A small model that answers yes/no questions on an image's attributes, trained from scratch: fusion encoder layers 8, trained on rendered roads seen from a driver's seat, with toy cars, trees and houses.
Rows from block 7 of the image encoder of a small model that answers yes/no questions on an image's attributes, named by matrix and row number. Rows with one number belong to one channel. Each number is 500 + 40 x the weight over its row's rms, rounded and kept within 0 to 999. All counts start at 0. Numbers have three digits each.
After each channel's rows are labels from the 100 images, of 14976, where the channel reaches its highest value: "responds to" is what is common among them. Only what is clearly more common there than usual is listed. The data: rendered roads seen from a driver's seat, with toy cars, trees and houses. In brackets: how many of the 100.
# convs0: expand 3x3 conv (encoder.blocks.7.convs.0.weight, 192x48x3x3, each kernel summed), inputs 0-47
# convs1: project pointwise conv (encoder.blocks.7.convs.1.weight, 48x192x1x1, transposed), outputs 0-47

convs0.108:549588523493493579475515523482528492514495481536521500559480519480431446518487610471494433485513547493539613454528525518498504512457518465488488
convs1.108:502513590614565474481527523482519484451548551497455483486520513507529525495527507477509422523499425477497489504521562544489533499532516595477559
responds to: solid white line (98); bends left (67)

convs0.159:507540526563470544560481500506465543464528479502455502514485470487492460519488539422492484475530536509554582514418544485365492529494444494473508
convs1.159:475414431498537496447503452522477509503505557496511415486483547473508489516482521454471570522516485427491506500572578468499607546496471514495501
responds to: bends right (71); solid white line (53); vehicles: zero (39)

convs0.65:529539459558447507521608579514495461479484518463528497499473448513489498429485550461424539472531542466514473459550518540510546492513490495433563
convs1.65:486466547485616491363500502503500485488481471568491402456528531543509437508480539513502518509449457539503509481508495494523511495461451534503491
responds to: tree (87)

convs0.103:461522541583430504476456479534444504484549483453507470470465404500474470509492563445494467520490538472525477500522406475404534520543488490510494
convs1.103:534465472549486472483595409492490503471494454507446490497502565531534593476528491541475502465502390481497566506505534502493560481506513517463547
responds to: double yellow line (91); dusk (70)

convs0.35:493496530540528437472612581486521549496580499562539467457467564520506494456460489464479535468523485524541450503509471505533489525486461496524590
convs1.35:586506515423468515511439478492511587539493475462419518560510486496507564466512512469463522447509452563513522536471504458473424477576512503504479
responds to: bends left (91)

convs0.96:487509549547479495492495528508472531454537402499471421518484515490502441563446572464538468543473520472572547486495460536407517505454487463488462
convs1.96:543594484524441580433493483458455497501507495481512502508406517495473514501502611496520497478491482470534502507553570499442544498554495473452540
responds to: double yellow line (82)

convs0.92:490551499627500452531490579580455508476524552474500497478499480566528502462461542509477535489515504428498487461430464500448524503498469555472535
convs1.92:529494527493520473414493521437502577494502429503494415523484510423517535501503479482506505504444482493567528531582566495523540495551484493409482
responds to: double yellow line (86); dusk (60)

convs0.13:561513443498517467494480550578500469503528545517530518461514491520462463380537476483416539487587485486455452519516463476555493568516478501514501
convs1.13:511545507517521526521453492463482522454496492452402464499506446489529488528386490380513512552484512413564516508491500492484478525490514502502444
responds to: truck (85)

convs0.5:519587441525425515512499507475484473470502475499433487468494545515422461446482534392460496494600518480478546455468500539495532531453493495491506
convs1.5:495495499468568402481521528540480562513486544561465488450530513538527522490489441516468515536443481503496471513552459467504520479517406612491468
responds to: pine (96)

convs0.89:494597549504505568509490412467519528518517519487491518522492457499497484533521550553508428454485484537545519441447519505388498522503578489537503
convs1.89:527463481543480493495520526528501471428523459528491476450488429501468452519544505451488498576558494495421514494522499502466501657548499499506512
responds to: crossing stripes (84)

convs0.164:515580481502466508542548520492558505424505533463520526483457473506471518437487503439435485448543482521535504397495516612445528509481488481486497
convs1.164:482433505434507483532552499501461470510481502499497505464552519564578605495477464616540514512451483515464479439471464511553508442498483524503499
responds to: pine (64)

convs0.120:428511474566508494529513542457482524557523491457518458433510531553456453434416503485509533501552585457541458494475535499452476498456444512550492
convs1.120:503444491507490514484447413489481481500480524479500491505504492434577425588459586411485503476449511424518507514511500486439451501481552495486498
responds to: straight (82); vehicles: zero (32)

convs0.94:495507550479420515516501446508566475488540471508533499554463538556444494571468545560467525470488482506551487434526437551521576523437486447511503
convs1.94:517510500511523461508552547523503489472589403520500449444517554536425439497499495499538518445483489586479532517477501509499499460506488600494439
responds to: tree (99)

convs0.88:503602456556518497535503529503555480414515508517453517468517530565455472464494515430496519465562453515495531450462548573440501491440499465517510
convs1.88:493481502481482406509481550519500502551490506445481531423555505485557549474500382533487530569460479494442426514500479501485456487488484550490443
responds to: pine (73)

convs0.79:581527461466467584499474467529513498526476464525457535609518546465411475477528540476454481475569500514493550490486558457513493546507446493488522
convs1.79:476512510523551484503510480488409484391529493504544471431539454531526508515476483502490501465430500463537568574505480540509614466483523495521507
responds to: crossing stripes (54)

convs0.42:509543462488433551510525524471492474503487531469520532531460480489471482419457547423406470481522539421537501436562468508495561503491501481436543
convs1.42:508483508506590466478499491509582474456428489537493427505534503547525497483499517510550451490387431567505484486512474550547499420499528492503501
responds to: house (67)

convs0.147:531536499555497527499421444464403512465526479501505525509504500546498532479586521484481493452535492507460536545495472434539434449495453516594459
convs1.147:524483400498513485447530476545553494498436489499507507495585494507588533458486500514485515487483499485538528503476577512414540526425538498469577
responds to: snowy verge (76)

convs0.123:607509475451475571487477421507521477480463458529464528556531553514467504467555546503417516428528457539500552499499534459556487477508469468489497
convs1.123:488529434489522499520548560438542502386582456447499472453504466425515560544507489455519527437494498527495531530500497521472553494538488512445500
responds to: solid white line (62)

convs0.48:591506476486482534538508476513511455454469506565507493547577495502476462497467529543429500452505484515531516405478513569587535498449463450462490
convs1.48:501539506504458582512475508457468478415512465422499483502490463409522538543502598476493504495426497456530514557517493450478508468569517456476505
responds to: straight (98)

convs0.81:459505537462485481518533495530570457449521492489590485460463474486434498544473481553442487442541487583518472399492489575456520517468503480501512
convs1.81:578483448510473503564446464494482503498439488490417449511515478480540597507493424524520530597501556473494500507546490505499445512572514517500522
responds to: pine (78)

convs0.25:508530518507493487486533484470505494441507495510550501516464526575477527469451559549455523460494463461578552376494460575503555476455518445509476
convs1.25:490439499475543525497507505467453495444578465443521492505438474405504491533514421451520496483484556526527549597506502485500563438555502516510493
responds to: straight (96); truck (90)

convs0.38:477563525538483524537537529454509517495570510549530455503482489515432443514397562506495551502524567482532546454492468590477560502469489514508541
convs1.38:500486492488524572546473507496506537500482531444490584526508465475447536496547531401550441482506512504516485519489453479535453501552621463477453
responds to: crossing stripes (85)

convs0.186:516535502549506558511585515455489535489548465504500463512475482526446482480433550476471532493509525486593587452521512615508546473486483471494469
convs1.186:514508502506494542503495476477475482511481534393490501470507489440476492517493553469583383493530569479494493548519481467484491452526612503469450
responds to: straight (80); double yellow line (59)

convs0.43:500544475464495493519535500525563438433528481484519514448479500520447499442542474538448520452494449563509502399448428584507531528490550477472503
convs1.43:542510477545503475543419500505504513509426569565407524515566512502548500439457483493502503598511463408500468504497508500481446536527503508501488
responds to: pine (85)

convs0.45:502550509473476479492527504499515508482511499524583517533466524568436518481453541543440512436510511538568539376510462565513578482477522486515479
convs1.45:510419496422488527508492490481479444518484547462435525542474496433539503650501502495549494504435510495508520557496470466506479504494521543501442
responds to: lamp (92)

convs0.9:531481479555482455459587568552481458487458499497534453483512523542482479445496508480433511523608445422470499471548533543508529563485511511489507
convs1.9:513535485403547528443554443505460495532481475459510545536472496467512476507497588447512506413502542558555538495513545485556500464466502424489514
responds to: tree (72)

convs0.57:431526525529458550521492546532526484412537530469578476446518425489442468489475536438501474494506565542461451453499463513451550520471452530508522
convs1.57:536463507505458496463487454483504433501452502472457536497538508590531530474562541607443607499506418502475485494486513484523495436498496524485509
responds to: dog (59)

convs0.32:428582522498457561463453482484566509538514555452538522522446492490457506464521529500456498451581503506535510464454498501404453562514519470529514
convs1.32:459477487484521550607523424491483594483499477442451528525503480472522545508489461489450553508488489511521505580478507497456455549591518450509493
responds to: bends left (65)

convs0.180:497487436560501420454550535558445496504476528494564470436512479539506458400449516439451524466561484500468466456498461479524491517463450512511502
convs1.180:550491493575601482490504503504469598441512440519553441540480546544503518520491500484558516508497511518531591575555497495529549476501503478495494
responds to: truck (87)

convs0.163:511455535468461430499509573468501483458508494513537453455464501481517486514517474531499496541484488463493483462612429588560579474511536515458449
convs1.163:560487497506546570505484492522451493504516474495511438575483516475495497533489492438574507399520527524512565574515504425497489470500437491585519
responds to: double yellow line (80); crossing stripes (64)

convs0.74:448558509639485550527463448526449478514540503458505468481500446511481463515534549465505505498518515506472522522463457443405493530508516482557448
convs1.74:471430522505495499469500508502486493503519441477520393436500586522498502498497502466497507515509411497464453538534469438401590526474489532490508
responds to: sandy verge (79)

convs0.7:482550489583437493507534504513457440496495530512534549530430445553502563466492509578430543480496489428532518440476480518451560525522524479509544
convs1.7:418401527462530477465539535514500499518514482504503474466509484500533500508536422499508431515475518521490488507507466495477557616502518507381463
responds to: vehicles: two (71); straight (61)

convs0.26:494601519510463542497556533501535513461515482461559491519469508491455467464496594496454496418505505509600522412485508549456539503477532491488514
convs1.26:497433517498496494474481468461457470505426459501451545496504555504547556466440492500546540558450449453549506494469492444498455460514606553507541
responds to: dashed white line (73)

convs0.6:466557512505522536533535528431448528539514512442575503495468469504434458473399567459499505481521610515568533489520474484477520478498531498502487
convs1.6:499513538457506506501557532550556566463493524493500508491551429422539510492600527430488488473492447524464501553409510548525474566506523486490496
responds to: bends right (65); solid white line (51)

convs0.174:455544487505519479505517533453559461445519570490503524448460503542477602461468433538473521472487477498533512408467475589490544489474532528459519
convs1.174:516525547518503502435474490564500494550452591499503558500496451506524516465454544503491441488423452434542454472465441500499498505565502517404495
responds to: lamp (77)

convs0.176:514481551463485477478574555520508429515510519480521459489427513515496490494457505462472491538532439474497547447560464516584582522527569524426469
convs1.176:461493512534537524497465503537462551534498482509507418498558504579507477504476502395548515489517499601502498579452542445508503528534422514516494
responds to: double yellow line (51)

convs0.33:512585520539494499523543508559520553437556470494492501475430457517456488504461530490472522475509509485554575433437462573430552526518512491444504
convs1.33:465411457491462503435461475505419454546471543453488485499523524495496534497549504493488498567481492487494455535619445469519576477517525531475465
responds to: lamp (72)

convs0.75:493601612517500573533505474485508484500551468517478490524465472499466475534522554475496441505493509499562587475466466512412522499528546467511465
convs1.75:496494527532476529546500483472477514512581546524413501495521499526509541482500499446496508511519464472484566513467564380380553513513513533507517
responds to: sandy verge (66); solid white line (52)

convs0.4:448645520526464516519473486423491553466527490456480512490489512523468499457504542441515507435523532498591535504447503493490459485483468479566520
convs1.4:470459436468521418449541428518496492488501495520408505421494568547588517488502495457453575455492473464520519500498493479462494496525522558486524
responds to: snowy verge (63)

convs0.177:431588483495495566504505509450536534473453540453493534518480505496459483474500501505512468512513578427577437470443482586440462537477483474517513
convs1.177:513486484507413456498490503530507467554503417523495587510514497580596518421467463500466506484500509501499538510501552491480436500449501532499587
responds to: dog (79)

convs0.101:513539528502445512474559573469491516488521480562509484518445531497470469503454546489523483494505494502565573419513487624503534475454480420484474
convs1.101:506540501470478526502469475413529506525486511454492523505420498397480498492518573491560477479432543497588519517502495452496480434544541503432462
responds to: straight (90); double yellow line (56); vehicles: zero (30)

convs0.61:438518515509414532534462501489480513462563465464505457481447450493426479485424519462447485499519565463540523470494415531449540556516522462478533
convs1.61:575481468548433506496495447522504421478417525520505595552502515492451515414502527496481503511516440427487501522512505473519497503487514406488470
responds to: lamp (86)

convs0.178:481554512484440538489510489449511527501470557505523480510385490431469488507498566575503446498452577472530446447537472524478544497535496534441506
convs1.178:526509478501483503499457497514519565477535470488471539523583496492449508497561506510566533501500489545470483593509600417552504501517437587498482
responds to: dog (83)

convs0.15:477595536557446550509511532521451511467529511437530497459500478508454456481521587412505511444564512503530578486441506486443508486465489502521492
convs1.15:485426511497503480390493438490479486535498503503481419483493584514532501532412501484499544545531408493502504498508494473496562512504505523408479
responds to: bends right (67); vehicles: zero (35)

convs0.179:546557467506450558506515503496491502526483507540498572578469501510453474443453554485437529427561524488576524430482484531528518529478448444488544
convs1.179:520503515460511505419487448394499372506500474466434463496472497500497478511487507517520497485481484509487576457560439485525514430512491469471442
responds to: straight (61); double yellow line (60)

convs0.145:414494503509452506475535562489474474487504514418569469454487467512470488446445542477423528487518508395513450482540459525531552535462535499518472
convs1.145:593500509580537494492538472496506516477502491540495466550527517492504491423510542474617451499501511502492560500506470470507469378519522469550517
responds to: barrel (84)

convs0.51:510538487566522475487563579561450521503500591488554498465432468481473459460518531437465452484517527453471480476500552542460545525531484533432488
convs1.51:594419505477470533480481478527495533541490400492576393496475484483487504517532528459504527470498494519481510573547542463502499534510451499528562
responds to: snowy verge (86)

convs0.62:532493521484400536460529480465530445486505461571487441522465521463465455576504524517514457527517451528531554381523493555470539506471516485482504
convs1.62:539565500555499535554436496499498509477523448443452489522454494498463436527502573476573478476495573498586533594530474499448495458512501496492491
responds to: double yellow line (99); crossing stripes (78)

convs0.182:466596466515522533529463495498514535447516514503491550544475499502471463501473543472496511427509534494561546467365496528471492549465515413529501
convs1.182:495512500486453410505497511529505515478491486494470563345566504513493502495560448409514485506493503507467466532488495539482442540466493538547484
responds to: snowy verge (75)

convs0.153:446457532472447455557511558452505439502485501506565502488533535556508543479438463581489560507489507493498457462499427543544544456418522507514470
convs1.153:507465451509641551513514524502438530471503564502574510511434448470503498526480522472505499438464571505585509522486488502555509467521505486508474
responds to: vehicles: two (72)

convs0.66:509544528496491502489495525519458521494548471532595474543415485479477490478491565508454467488502559429543589473503463539533574552540552461468513
convs1.66:514504479597537508511549498508442493493460534548418611504532483523522461489489462475506494492488489457544486595453494452452429505458510478511532
responds to: lamp (90)

convs0.168:470492493532514497536554509490538457532499528507507515487497511562484532477446449580466527498482505481504461486364560524454507535475492556524610
convs1.168:548488475465493445477445586557518471500501486565519453498479492453505495455493488478368503452522531500447501523569478500472512539503522505407511
responds to: barrel (93); vehicles: zero (35)

convs0.187:545592488579509540529540493504473533468486461481493522493514476537479414504487560430492504422527552526528566515451505520453464504456493440538450
convs1.187:457460494516530491489499512590543533509521522524602437499502468502504570478501530509524477603516458447406500495498529500495569539559516506487528
responds to: crossing stripes (63)

convs0.113:478551492517489537546424412520478518570536512517441551534510469524477502485495487512483524474521514526508498527404506440446487591561470508500577
convs1.113:471462492469505484518521494445499533454514441430518476460487538498521589492504471452389510449518466504499601559549514481475521519478502581492497
responds to: sandy verge (60)

convs0.99:486538466501513475462527503587500481499535541471525557493403490478467525461509472532447514514493469449514508426426439498423518559548576527486504
convs1.99:519443437507433491469455473503483457559507497493541486498494507473477459506506501465424504521560509428403481551613507440516513539501497545480522
responds to: barrel (68)

convs0.141:501494455537436545490544495543488453553559494472512456502496551555448501409433529521443522483546503440533481438465500442535522541433519522505536
convs1.141:576572536576524492433426487522487424473503519535512522493509471499638490495449509486490446511509535498495518554506488498482486516458503431490485
responds to: lamp (90)